Rows from block 3 of a small audio frame classifier, named by matrix and row number. Rows with one number within an expert belong to one neuron, the router's apart. Each number is 50 + 10 x the weight over its row's rms, rounded and kept within 0 to 99. All counts start at 0.
After each expert's rows are labels from the 100 clips, of 14976, where the router gives the expert most weight on average: "lies over" is the class under the peak. Only what is clearly more common there than usual is listed. The data: single English command words and digits, spoken by a formant synthesiser in many voices. In brackets: how many of the 100.
# router: router (model.blocks.3.mlp.router.weight, 16x128, trained with AdamW), inputs 0-127
# up: expert up (model.blocks.3.mlp.up, 16x128x128), inputs 0-127
# down: expert down (model.blocks.3.mlp.down, 16x128x128, transposed), outputs 0-127

# expert 15
router.15:54 59 63 63 65 31 37 46 62 26 46 34 42 38 42 72 68 52 53 41 47 65 53 33 46 47 40 44 40 48 54 60 59 58 59 43 43 46 41 54 49 35 38 36 40 53 53 50 72 54 66 47 37 58 54 49 61 48 47 53 50 51 39 57 43 29 49 50 49 66 46 37 40 48 56 40 53 50 62 54 53 47 55 55 60 55 45 44 60 77 60 41 57 57 46 54 59 49 53 67 44 52 49 37 36 57 49 25 58 38 50 56 48 46 59 45 41 51 46 42 50 30 55 47 57 68 61 69
up.0:48 51 41 53 38 50 46 60 40 45 44 52 51 59 54 62 54 52 58 46 55 66 32 67 32 52 50 48 51 57 54 38 53 45 43 50 64 39 54 57 68 41 60 45 44 37 49 42 53 50 50 57 51 48 20 56 50 61 55 57 56 51 63 56 67 68 41 52 53 68 40 47 47 53 43 43 32 53 51 46 67 31 44 43 51 24 50 55 36 65 43 59 58 42 65 32 43 34 52 28 49 58 27 60 67 57 53 48 60 42 48 49 33 50 48 60 54 61 56 62 72 55 45 34 52 39 50 58
down.0:41 56 56 45 41 58 48 45 46 49 41 64 27 47 50 35 62 52 39 53 43 50 54 59 61 66 59 43 65 51 49 46 37 62 40 40 43 56 70 39 69 61 51 35 47 63 53 43 43 44 34 50 36 54 51 60 51 41 60 33 57 61 50 40 72 52 51 40 38 49 58 42 49 44 54 43 44 48 55 44 44 44 44 53 58 77 51 40 60 50 50 38 47 62 52 46 58 50 62 42 57 34 43 41 43 54 44 43 60 27 56 63 42 43 55 56 54 66 40 30 29 48 67 33 45 49 71 39
up.1:44 35 41 60 71 53 43 53 42 43 41 51 47 62 34 57 49 53 21 67 48 55 56 57 65 42 54 53 58 34 36 29 36 47 62 49 54 42 39 44 56 65 32 46 55 59 49 48 51 41 48 41 30 47 64 68 49 30 42 50 52 54 35 57 56 44 54 46 51 46 59 49 35 54 61 48 58 46 54 65 56 46 43 42 53 50 50 49 43 57 43 32 66 46 52 65 54 51 50 53 43 58 60 57 41 50 54 38 54 46 57 56 44 58 64 57 47 63 31 36 35 41 62 24 44 66 50 70
down.1:46 30 52 55 63 56 53 31 59 35 29 76 48 49 51 56 72 59 40 56 52 63 41 73 36 52 46 40 56 40 46 55 55 41 46 34 37 63 46 66 42 41 48 46 54 56 46 37 59 57 43 60 65 50 52 57 46 38 48 63 42 49 61 43 44 43 40 58 41 42 60 44 49 34 47 51 46 64 56 54 59 48 51 38 64 45 52 39 47 27 33 49 55 55 43 61 63 48 62 33 36 33 51 74 60 57 53 51 52 61 63 61 53 55 50 42 44 46 62 43 45 44 48 67 44 55 46 36
up.2:59 40 45 47 63 50 29 45 57 50 40 54 44 69 36 50 66 42 55 51 34 38 42 66 51 71 39 44 47 44 57 48 36 48 46 46 59 40 61 47 34 50 44 45 56 35 62 72 51 57 43 48 38 38 65 68 37 58 30 52 47 56 50 54 40 62 37 65 39 49 49 43 67 57 48 70 53 50 66 42 52 44 48 48 47 51 44 69 51 63 42 31 53 55 49 63 49 36 66 39 57 49 58 52 36 40 57 53 38 42 57 42 36 47 49 39 52 71 41 39 47 41 52 42 58 60 59 56
down.2:49 52 65 55 26 35 64 42 51 36 36 52 54 33 44 50 49 84 53 69 71 46 45 40 46 41 49 40 56 53 51 49 56 69 48 52 47 65 50 47 63 39 26 61 44 61 55 37 47 54 47 62 48 58 53 59 58 45 48 38 52 31 39 35 31 40 57 60 32 54 51 49 39 51 57 36 43 53 50 60 45 60 48 49 42 46 52 45 48 33 60 49 50 46 37 62 61 46 52 62 44 54 49 59 50 41 60 40 46 61 55 52 52 39 37 48 39 51 78 51 38 64 49 56 53 32 45 52
lies over: /ɝ/ (45)

# expert 9
router.9:45 36 63 39 60 43 50 65 38 57 36 48 35 55 48 47 45 55 59 32 45 49 50 48 47 55 48 48 38 51 61 58 69 67 48 41 47 37 44 48 32 38 57 50 42 42 37 59 57 46 38 43 49 56 69 44 49 40 41 59 63 50 42 63 54 53 71 69 55 42 45 25 58 60 50 63 38 67 47 55 34 49 51 68 65 36 34 66 43 52 48 50 53 45 54 68 50 70 28 65 41 72 49 58 51 48 55 45 44 47 50 38 58 51 60 56 55 51 30 50 39 40 43 56 44 49 46 54
up.0:36 39 46 63 57 32 31 53 55 47 38 49 58 47 66 61 71 56 54 33 44 49 48 41 54 34 48 43 47 43 46 57 64 63 41 52 52 41 54 51 45 47 43 43 37 38 53 70 37 52 60 34 37 60 61 50 37 57 63 63 40 52 50 70 42 57 61 55 53 26 46 32 55 59 64 43 61 52 33 51 62 45 54 54 47 53 48 41 40 42 34 57 44 45 47 67 48 49 33 59 44 36 44 53 35 34 61 50 41 28 50 43 45 53 48 54 57 57 35 60 44 39 48 62 61 67 49 39
down.0:60 50 42 54 45 45 57 63 37 65 57 54 50 57 38 47 54 52 55 62 40 56 55 55 46 46 52 44 66 43 45 50 57 45 67 48 50 58 40 48 58 58 53 56 69 70 48 48 49 38 49 45 57 57 62 41 60 38 39 37 63 48 59 53 53 32 50 63 52 61 26 68 47 48 43 45 39 30 60 50 36 53 45 33 40 55 52 34 43 50 45 64 64 46 42 43 53 53 66 41 27 48 51 58 31 41 45 40 52 52 48 34 43 64 36 39 43 22 51 46 65 32 41 38 37 60 40 59
up.1:44 40 55 47 60 44 62 52 37 32 64 51 72 46 44 36 37 56 43 48 48 50 66 43 45 55 58 39 61 48 51 36 54 63 34 43 42 47 65 37 41 51 44 59 53 26 57 50 40 52 61 42 43 43 52 46 65 41 60 50 45 32 48 25 52 34 59 53 50 45 36 39 50 36 44 34 33 54 51 50 48 49 43 41 47 61 65 35 42 45 43 47 40 43 50 42 42 34 74 43 46 58 33 39 48 47 41 57 47 53 35 60 40 62 61 56 41 49 59 51 58 41 38 60 24 57 45 54
down.1:51 53 30 62 65 57 48 51 61 69 54 42 27 57 48 41 49 52 58 41 51 57 48 49 32 44 35 55 32 50 60 54 51 48 48 38 43 63 73 41 64 62 50 55 54 69 62 52 55 47 35 27 48 41 48 48 33 45 56 48 53 54 38 58 40 58 45 59 39 61 53 56 46 43 36 72 46 49 54 51 60 52 51 48 44 38 53 38 53 47 51 57 49 44 47 62 53 26 59 55 46 70 61 41 51 46 55 39 38 39 43 51 46 46 39 67 56 59 42 22 56 64 60 38 56 68 45 44
up.2:46 53 60 43 46 42 38 56 59 35 64 51 53 53 56 37 41 54 58 48 76 35 34 53 37 45 30 70 58 46 53 49 40 39 52 49 41 75 45 47 48 55 57 35 68 54 63 34 65 41 36 55 49 56 47 56 49 47 52 51 43 51 32 52 55 46 56 49 58 23 57 34 42 41 29 30 40 34 50 56 45 66 36 42 44 54 53 43 61 49 52 60 56 45 39 39 35 49 60 62 63 58 45 58 37 42 48 56 50 72 53 54 58 48 66 50 58 53 66 56 46 48 55 48 44 48 42 52
down.2:49 34 39 57 49 35 58 52 53 79 51 56 41 64 45 41 55 69 37 54 29 56 50 43 45 46 27 57 53 51 46 52 54 57 59 59 69 65 54 38 27 44 65 59 47 44 53 54 58 61 45 46 58 56 45 44 44 56 37 56 52 62 61 59 58 49 39 63 55 76 53 43 60 43 39 60 56 57 60 59 67 51 34 47 45 56 29 48 59 55 37 66 61 37 52 62 42 49 39 70 49 67 41 42 38 45 52 46 59 60 41 64 55 55 52 48 62 56 50 49 53 47 43 59 56 52 62 57
lies over: silence (99)

# expert 10
router.10:52 55 48 31 36 67 56 46 46 49 35 41 58 48 48 38 28 42 32 54 56 44 50 60 39 63 63 51 67 49 41 63 40 46 55 63 65 57 59 36 60 64 26 53 48 79 50 58 44 52 63 53 50 41 42 41 42 56 67 50 42 37 64 45 55 39 35 50 39 51 42 56 50 35 46 54 45 47 46 66 50 40 38 44 51 35 45 46 56 69 61 60 52 58 71 41 45 49 65 39 50 44 48 41 48 50 51 61 50 66 57 64 50 52 40 46 63 63 52 42 51 43 53 40 39 40 68 47
up.0:62 51 64 42 55 48 53 48 47 59 48 48 51 56 62 62 57 40 46 41 44 45 54 55 48 61 59 63 48 56 62 43 50 69 42 69 55 42 61 45 44 47 34 41 73 48 60 59 48 33 51 46 59 54 38 64 36 39 49 54 59 52 66 60 52 39 47 46 40 33 60 55 44 64 33 44 52 54 47 54 25 55 62 80 51 54 53 55 55 48 49 49 56 31 64 54 49 67 61 45 57 72 51 74 40 45 59 33 52 50 58 44 45 54 32 65 65 56 51 48 54 52 67 61 45 53 66 48
down.0:46 50 39 57 50 35 45 47 46 55 46 61 71 44 60 57 61 53 61 54 42 51 59 40 55 51 60 63 46 78 64 52 44 43 51 56 42 35 50 46 53 42 63 57 57 41 38 59 42 55 38 49 57 33 52 53 59 34 49 52 52 38 61 61 61 54 65 41 47 45 40 29 44 39 43 41 36 45 34 47 36 58 65 56 53 55 56 59 46 38 32 67 35 49 49 44 31 46 44 57 69 43 59 44 36 55 56 47 46 52 39 62 34 52 57 55 45 44 34 45 36 63 54 48 43 80 34 49
up.1:55 65 60 48 37 64 53 50 52 37 47 51 55 53 41 58 55 57 41 53 52 48 42 50 49 43 58 48 42 54 49 40 53 58 40 60 40 38 30 66 46 49 38 52 45 52 59 67 41 36 42 45 39 46 47 24 53 59 36 47 63 54 45 53 50 41 59 26 51 31 44 50 42 58 65 53 39 43 38 45 63 65 41 47 40 75 57 26 66 58 48 48 56 47 19 51 41 53 54 67 42 52 50 56 58 59 60 54 47 58 51 50 51 45 54 35 57 66 37 61 54 69 39 47 59 48 52 30
down.1:34 43 48 54 41 48 37 44 49 67 51 36 37 49 30 31 42 51 65 44 40 29 74 50 54 26 67 48 49 51 63 50 42 50 51 36 53 68 49 57 53 43 54 45 43 50 48 33 60 54 61 60 47 45 55 48 50 47 59 57 36 55 47 64 32 65 60 47 47 71 43 49 57 51 51 33 49 61 49 50 47 44 59 61 54 48 51 50 33 62 50 66 48 36 54 57 52 28 46 42 60 54 51 56 48 57 32 40 51 52 44 54 68 54 55 48 49 34 45 27 62 58 58 33 58 48 34 58
up.2:53 52 40 52 60 63 31 32 58 40 52 60 51 54 58 48 73 42 65 48 52 47 49 45 47 53 58 57 56 61 47 38 45 68 53 57 50 60 27 61 37 61 57 52 31 67 47 62 52 48 48 66 60 21 25 54 53 59 48 56 57 34 55 40 50 55 46 52 58 50 45 53 55 33 41 27 46 62 59 45 53 41 56 61 45 29 45 49 61 53 54 54 48 54 54 34 38 51 54 33 58 48 49 51 47 48 52 54 49 57 54 59 57 41 33 43 62 28 32 37 63 44 54 51 53 47 35 48
down.2:36 47 42 67 45 61 56 62 56 39 67 45 54 48 34 55 52 61 53 44 45 59 49 55 51 50 43 46 29 42 45 55 59 36 49 34 47 35 61 49 56 45 55 53 49 56 48 34 56 61 40 51 54 44 59 56 64 49 25 53 48 74 46 51 63 48 57 32 52 50 38 56 51 44 57 70 41 32 52 23 52 46 51 58 49 60 63 30 29 56 38 63 48 36 52 59 47 49 39 42 48 47 51 29 48 60 48 44 40 42 51 26 62 54 44 55 46 69 62 50 69 46 54 42 47 57 53 61
lies over: /oʊ/ (56)

# expert 11
router.11:31 50 46 52 64 45 51 48 55 48 25 44 69 46 57 42 63 64 43 51 46 51 59 42 63 28 45 49 42 52 52 38 50 62 35 60 39 50 37 48 63 55 43 40 55 44 53 55 26 57 51 41 55 42 50 55 50 38 57 47 56 53 65 46 68 64 51 42 42 25 49 36 57 39 42 41 52 58 57 47 66 44 33 68 55 59 37 58 46 43 34 50 67 58 42 45 43 52 21 50 63 50 54 65 61 54 63 46 44 58 39 52 52 32 50 56 54 48 26 51 59 46 52 59 46 57 45 44
up.12:66 40 63 39 56 36 45 48 44 62 55 46 44 60 50 39 53 45 55 47 37 54 48 61 39 57 45 45 76 46 34 55 55 35 57 54 37 41 37 40 48 55 48 53 55 55 57 50 50 37 48 58 51 54 77 61 49 50 45 57 46 37 64 67 60 43 67 42 52 34 31 45 41 51 61 35 65 41 34 68 51 57 48 44 69 48 55 41 60 48 42 45 32 43 38 45 45 52 43 36 44 44 55 51 42 53 30 55 43 52 66 58 45 48 65 45 48 58 62 30 76 58 43 48 50 70 45 43
down.12:39 53 39 47 58 64 53 29 56 65 38 55 69 75 45 63 53 42 60 56 74 46 53 53 64 57 52 30 52 26 47 69 65 58 67 52 48 39 55 51 55 68 42 33 65 43 63 38 44 45 45 50 47 53 81 57 52 59 46 59 54 31 56 41 43 37 30 60 55 45 41 50 50 49 55 59 47 49 52 49 52 40 44 50 52 56 46 51 48 49 42 50 33 49 44 62 43 48 55 34 45 50 57 34 53 51 47 33 55 53 57 44 48 56 33 39 45 59 43 50 55 53 66 62 52 36 47 49
up.13:55 61 41 46 42 43 39 49 38 61 47 59 64 45 58 35 52 59 55 46 57 41 47 50 42 50 45 53 49 55 31 50 32 46 31 52 39 42 43 49 38 40 61 37 52 63 50 60 49 58 46 54 38 58 48 57 43 52 60 32 63 55 24 50 44 53 53 55 55 53 44 61 64 46 60 52 63 64 71 47 56 59 45 43 48 59 44 53 56 55 44 46 60 40 50 45 62 55 52 55 60 47 47 66 67 39 48 39 48 29 68 55 29 31 70 64 56 65 22 43 58 75 48 51 59 45 53 50
down.13:63 59 38 49 53 77 41 42 72 42 44 52 25 53 29 60 47 49 60 40 58 52 34 56 68 51 49 64 51 62 48 41 69 70 54 57 53 61 67 51 53 49 51 57 43 65 48 46 60 33 53 42 43 40 39 64 44 54 45 64 60 62 58 37 47 53 46 60 30 45 47 43 45 40 43 40 45 63 40 58 56 62 43 44 55 56 52 57 50 33 57 34 48 64 35 57 59 37 53 52 36 64 47 67 36 65 58 61 57 44 48 54 52 45 54 48 70 45 42 48 41 50 54 60 51 55 58 54
up.14:53 61 53 51 55 40 38 44 41 51 33 54 45 61 50 50 51 43 38 62 42 67 61 32 46 52 72 41 27 51 59 48 72 53 49 49 56 54 49 43 45 55 40 58 35 44 66 58 50 48 65 49 57 46 48 70 45 51 64 34 52 62 54 53 68 52 40 55 57 43 59 40 49 48 41 52 47 38 47 44 41 57 40 61 41 54 62 56 50 53 66 54 59 29 45 54 51 40 42 61 32 53 58 38 57 42 55 78 50 44 44 61 36 47 45 69 37 53 46 39 44 35 38 52 35 64 62 70
down.14:50 46 56 57 56 52 54 43 56 56 75 43 37 56 59 42 58 49 41 42 53 55 52 51 45 52 48 47 47 33 63 62 43 48 48 41 43 24 57 44 58 26 53 35 68 60 47 33 37 47 47 56 55 50 49 72 57 47 46 50 64 47 37 43 50 41 52 35 51 40 55 46 36 60 38 34 56 43 53 42 59 45 19 51 64 56 50 44 68 51 60 32 49 54 51 52 54 57 54 59 55 48 56 60 60 39 43 43 42 46 33 30 62 30 43 51 41 45 51 57 68 69 46 49 67 60 40 54
lies over: silence (95)

# expert 13
router.13:59 41 45 56 62 39 36 57 58 55 46 53 45 52 62 59 69 50 56 48 35 54 45 46 64 37 50 53 32 52 43 45 63 40 37 51 45 50 62 60 47 58 52 39 33 46 50 38 61 43 53 66 46 63 31 59 55 44 52 41 60 49 57 68 49 42 61 48 63 47 51 35 38 55 34 48 60 63 36 41 48 64 63 64 49 58 59 64 46 36 36 31 53 40 29 67 51 49 57 49 53 80 55 46 59 45 50 36 48 34 44 48 40 58 43 50 34 41 38 59 60 50 55 67 63 57 54 48
up.0:53 67 62 52 51 44 54 49 45 55 36 45 52 44 24 43 59 42 46 47 40 66 74 69 44 48 48 48 59 37 47 53 42 49 41 40 40 59 50 42 53 33 61 35 46 41 56 63 47 42 42 33 44 51 64 54 69 41 48 54 58 40 62 46 46 49 44 47 48 41 41 44 44 48 49 51 65 50 62 47 23 57 55 50 50 57 34 51 28 66 31 59 54 62 46 57 45 37 38 76 54 38 64 52 61 37 50 52 36 37 64 53 55 52 51 54 53 53 55 28 59 34 61 46 50 56 47 55
down.0:42 43 32 41 34 55 38 45 45 53 67 50 43 45 56 59 40 58 67 63 60 45 65 55 66 43 53 52 61 33 53 54 42 62 36 55 58 44 21 41 60 54 42 50 56 40 45 61 56 47 69 44 60 72 50 46 47 69 60 49 26 37 53 48 55 49 65 52 48 59 38 60 42 35 54 43 60 60 50 41 53 46 47 65 39 48 41 55 50 35 42 53 63 60 40 59 54 31 38 61 38 45 36 64 47 39 47 65 43 57 59 39 61 47 49 62 57 56 38 47 51 50 59 41 45 61 45 38
up.1:64 51 40 53 57 37 49 45 42 49 62 25 50 48 37 63 49 46 55 58 50 36 56 54 29 44 60 49 50 64 52 56 47 50 46 53 56 51 52 59 48 21 51 48 49 48 53 48 66 40 49 71 43 62 36 63 59 52 66 51 48 36 58 63 48 45 56 55 22 56 42 57 50 40 25 49 62 52 58 48 36 36 58 53 39 36 56 44 64 45 50 47 51 50 43 45 47 49 52 62 57 52 58 35 38 53 58 47 57 51 31 42 42 76 62 53 53 27 46 59 43 64 57 50 73 41 47 54
down.1:52 49 65 44 52 69 62 54 62 41 57 56 61 42 50 34 58 31 46 51 62 52 33 55 66 53 39 57 28 48 50 50 62 49 51 49 48 30 60 61 40 73 34 42 71 53 45 37 52 43 67 65 53 52 46 47 56 44 47 49 56 46 46 55 40 45 29 54 69 60 40 41 56 45 50 62 34 31 49 63 63 51 49 51 46 41 53 37 37 42 49 58 40 47 64 55 48 37 53 39 35 57 56 57 35 43 47 38 53 54 41 44 52 43 60 45 35 47 41 49 53 73 56 59 27 54 51 47
up.2:49 86 47 58 60 47 55 62 48 52 66 56 35 48 51 55 53 39 56 38 55 55 58 37 55 62 51 47 58 50 50 35 51 53 32 41 37 37 51 56 44 30 49 48 40 34 69 46 50 39 49 63 77 47 37 57 42 64 51 42 38 41 40 51 65 60 47 52 46 45 65 50 62 36 62 34 54 56 56 64 53 42 55 46 49 58 53 47 36 72 47 60 57 68 45 53 62 53 52 52 68 40 55 64 49 44 50 62 50 58 62 60 53 44 45 62 59 48 34 44 40 32 64 50 58 44 42 56
down.2:56 33 57 54 33 58 56 39 33 49 58 59 52 61 45 54 47 48 43 62 39 58 51 49 49 40 51 48 58 42 43 51 46 40 50 44 58 57 43 34 42 55 44 23 57 39 59 58 52 49 45 60 49 49 71 16 57 56 60 50 28 25 39 46 57 35 71 39 52 60 59 38 35 54 46 51 47 55 51 61 45 45 56 51 35 50 58 57 43 41 35 65 60 57 41 61 41 50 61 61 58 48 47 71 43 58 67 61 64 50 61 25 59 40 53 55 55 48 46 41 45 55 56 52 42 51 50 57
lies over: /p/ (56)

# expert 3
router.3:40 37 45 56 42 50 40 50 45 62 49 61 35 39 63 39 40 53 58 43 58 57 54 59 58 41 43 57 57 35 35 63 42 36 60 70 59 64 33 72 65 74 60 35 42 41 48 53 47 55 56 36 30 47 50 32 63 35 41 59 45 56 57 43 52 64 47 58 35 43 46 60 36 41 66 49 66 59 56 52 75 61 36 57 43 35 63 47 52 44 45 47 46 36 54 47 57 58 45 52 54 36 59 60 63 64 46 58 43 63 43 54 62 55 60 54 51 36 46 49 56 50 46 55 52 44 43 43
up.0:36 48 56 44 57 47 41 55 38 34 56 42 59 48 50 49 47 38 45 29 45 63 52 48 56 37 59 70 52 48 35 63 49 54 58 51 46 40 55 76 56 65 62 56 34 61 36 59 47 60 68 53 58 42 54 38 29 43 64 49 55 43 47 54 36 64 44 53 54 43 51 46 40 55 43 41 57 64 40 63 40 55 45 67 52 54 62 62 62 57 45 55 55 37 35 53 55 49 55 32 57 56 52 52 54 51 57 34 59 40 61 70 46 74 44 56 28 73 45 63 56 57 57 59 58 52 38 46
down.0:58 41 44 66 41 55 62 39 60 63 35 55 38 65 48 45 55 37 68 63 54 42 57 47 60 59 59 74 52 33 47 61 44 59 46 55 48 52 54 36 38 34 50 46 46 60 68 38 70 46 46 54 45 37 46 51 57 33 52 54 58 53 57 58 45 51 45 39 49 40 54 55 38 53 54 26 64 72 35 54 65 63 41 57 39 52 52 27 57 43 68 41 56 45 51 40 52 50 51 72 35 56 54 53 49 55 49 52 44 50 29 55 50 62 55 39 56 36 46 53 35 56 40 67 57 43 52 45
up.1:58 49 52 53 46 33 61 63 38 53 35 32 56 50 54 63 45 43 56 56 42 45 58 57 52 38 47 49 32 36 51 59 65 58 44 66 56 51 52 51 67 53 66 51 46 45 64 52 58 57 26 53 28 48 62 35 53 33 31 48 50 40 40 60 36 62 54 50 52 43 40 53 63 57 50 69 34 58 39 40 57 30 54 44 49 73 51 41 60 25 42 42 57 59 51 54 49 57 55 43 56 56 34 44 41 34 63 53 50 46 54 60 56 46 54 46 38 70 45 48 38 34 49 58 33 53 49 53
down.1:47 45 47 43 44 49 60 39 46 64 58 56 54 47 52 46 40 52 50 65 58 38 35 51 54 31 60 33 60 59 43 39 47 36 38 34 48 49 52 41 70 53 47 47 43 62 63 69 44 67 63 54 43 53 57 63 47 47 76 46 32 54 31 47 50 62 43 65 63 52 40 58 35 41 43 52 57 76 62 52 62 52 37 61 32 59 49 75 47 48 55 57 55 56 49 35 44 51 43 59 59 40 32 59 53 52 69 48 47 64 52 40 60 40 60 45 38 49 42 47 50 45 40 47 48 53 43 65
up.2:39 39 55 52 38 34 49 60 43 42 57 35 58 56 51 43 51 50 34 54 52 55 62 60 51 51 35 46 40 54 39 67 35 53 44 55 43 37 46 64 50 72 56 45 57 41 45 38 44 29 57 42 59 64 47 22 55 25 54 35 53 43 45 44 69 52 63 57 60 43 55 61 56 49 51 46 60 57 71 52 72 52 54 64 51 60 54 54 57 27 51 45 44 40 32 53 69 44 47 36 45 45 56 69 57 45 49 53 44 59 53 51 45 30 50 48 50 48 38 54 51 57 44 52 66 58 40 41
down.2:39 32 50 28 58 47 63 65 45 65 67 51 64 46 59 63 47 51 61 46 62 37 45 43 67 55 45 35 53 55 43 47 68 53 46 54 43 59 54 34 43 55 38 60 38 61 42 34 54 61 55 36 41 59 43 63 40 42 51 46 46 51 60 64 56 50 54 69 70 54 53 35 58 57 58 56 29 52 57 54 54 53 53 39 44 38 58 53 22 41 60 28 46 53 58 47 56 57 60 55 46 72 54 44 68 46 57 60 60 42 49 41 32 46 54 61 60 48 44 51 52 54 64 53 43 45 54 59
lies over: /n/ (39)

# expert 1
router.1:51 44 40 41 59 51 37 58 54 54 41 44 66 41 54 36 37 44 38 55 50 52 46 49 51 36 50 59 48 49 46 36 62 55 63 56 47 51 46 60 52 28 59 53 49 47 42 67 42 56 66 60 47 55 38 63 53 53 63 59 50 42 30 70 45 60 60 51 30 51 26 40 62 60 35 58 35 60 53 24 40 56 44 69 54 48 47 59 54 65 35 67 68 60 53 32 59 53 54 46 69 66 59 51 39 43 43 46 51 64 60 49 63 37 58 52 52 47 37 41 48 55 56 50 63 47 51 49
up.0:32 50 40 31 53 57 51 40 47 65 50 43 50 38 55 37 45 44 37 37 67 58 56 65 44 56 28 60 43 45 57 63 53 59 57 39 55 65 47 59 42 32 57 47 47 41 51 51 52 68 49 58 44 51 68 45 45 50 47 51 43 48 64 52 48 46 64 41 40 58 59 54 44 25 64 59 52 61 28 50 37 64 39 38 57 53 59 43 48 62 47 48 42 56 49 64 45 57 50 55 68 54 56 56 64 43 36 47 44 43 49 38 70 37 52 37 34 56 56 57 29 62 44 71 32 50 49 43
down.0:49 43 48 50 48 47 61 53 42 47 59 74 52 38 38 57 56 62 46 41 54 62 45 62 38 66 46 41 54 63 68 61 41 65 40 69 50 45 48 49 53 46 48 60 60 51 35 54 36 67 43 54 61 37 35 40 31 63 63 56 33 47 53 43 63 41 41 63 59 69 34 33 63 28 40 47 58 53 42 48 57 50 54 49 58 40 39 57 23 67 36 38 49 52 59 47 44 41 42 57 50 55 56 42 45 60 58 53 47 48 54 57 54 49 57 46 57 61 61 42 67 59 44 37 33 47 39 44
up.1:66 73 52 58 58 55 63 50 58 43 53 56 65 48 37 58 66 57 46 42 38 44 57 40 34 47 30 62 53 47 44 53 56 42 53 53 55 31 67 55 22 45 48 45 40 39 45 34 49 39 51 46 68 65 61 63 56 65 54 63 42 68 47 57 44 51 51 46 43 52 43 51 45 64 61 59 46 50 46 56 38 39 52 67 61 56 39 49 47 36 48 40 46 67 42 38 45 54 44 43 59 41 44 33 21 36 50 43 46 50 61 46 44 43 33 45 64 43 44 41 46 56 59 58 62 43 58 43
down.1:61 61 56 66 32 45 57 52 55 44 53 59 30 70 42 64 56 52 52 59 53 51 56 51 37 57 59 49 41 58 46 61 56 43 40 44 54 48 44 42 56 34 50 55 38 45 58 48 59 44 63 52 77 42 65 31 72 52 45 55 57 54 42 50 55 59 50 49 54 53 52 58 60 47 48 58 51 46 59 44 43 24 51 49 53 71 53 46 68 53 39 55 22 45 51 53 57 60 68 61 50 60 35 57 47 54 29 50 52 50 52 54 47 50 64 52 62 45 65 52 69 57 42 62 44 26 33 46
up.2:64 49 45 38 50 66 47 53 57 52 52 58 62 51 56 46 46 52 43 38 66 55 39 43 41 68 48 50 71 62 67 39 49 62 45 47 50 55 47 36 34 38 44 60 52 51 46 47 34 48 61 56 53 47 57 47 62 34 47 50 40 50 57 44 37 43 43 62 43 50 45 52 43 47 33 61 43 40 48 44 41 53 37 46 68 54 62 38 47 56 62 51 41 47 44 39 59 35 63 44 42 39 52 53 79 54 74 51 33 59 62 72 41 51 39 55 40 62 32 53 55 31 35 41 47 36 32 50
down.2:56 66 47 63 56 41 57 32 44 33 63 50 49 55 35 63 52 46 42 53 48 50 63 38 52 56 43 65 43 52 53 40 66 32 48 39 44 39 36 35 43 45 52 70 49 48 46 39 68 63 60 43 59 53 53 58 48 65 43 44 44 57 29 57 58 60 35 50 40 56 51 51 29 41 47 51 44 47 42 45 39 53 46 55 52 47 53 57 53 55 48 57 34 44 46 38 39 50 48 43 56 52 51 62 37 54 41 57 57 55 52 49 32 50 42 39 62 52 80 75 46 73 62 67 33 39 37 52
lies over: silence (95)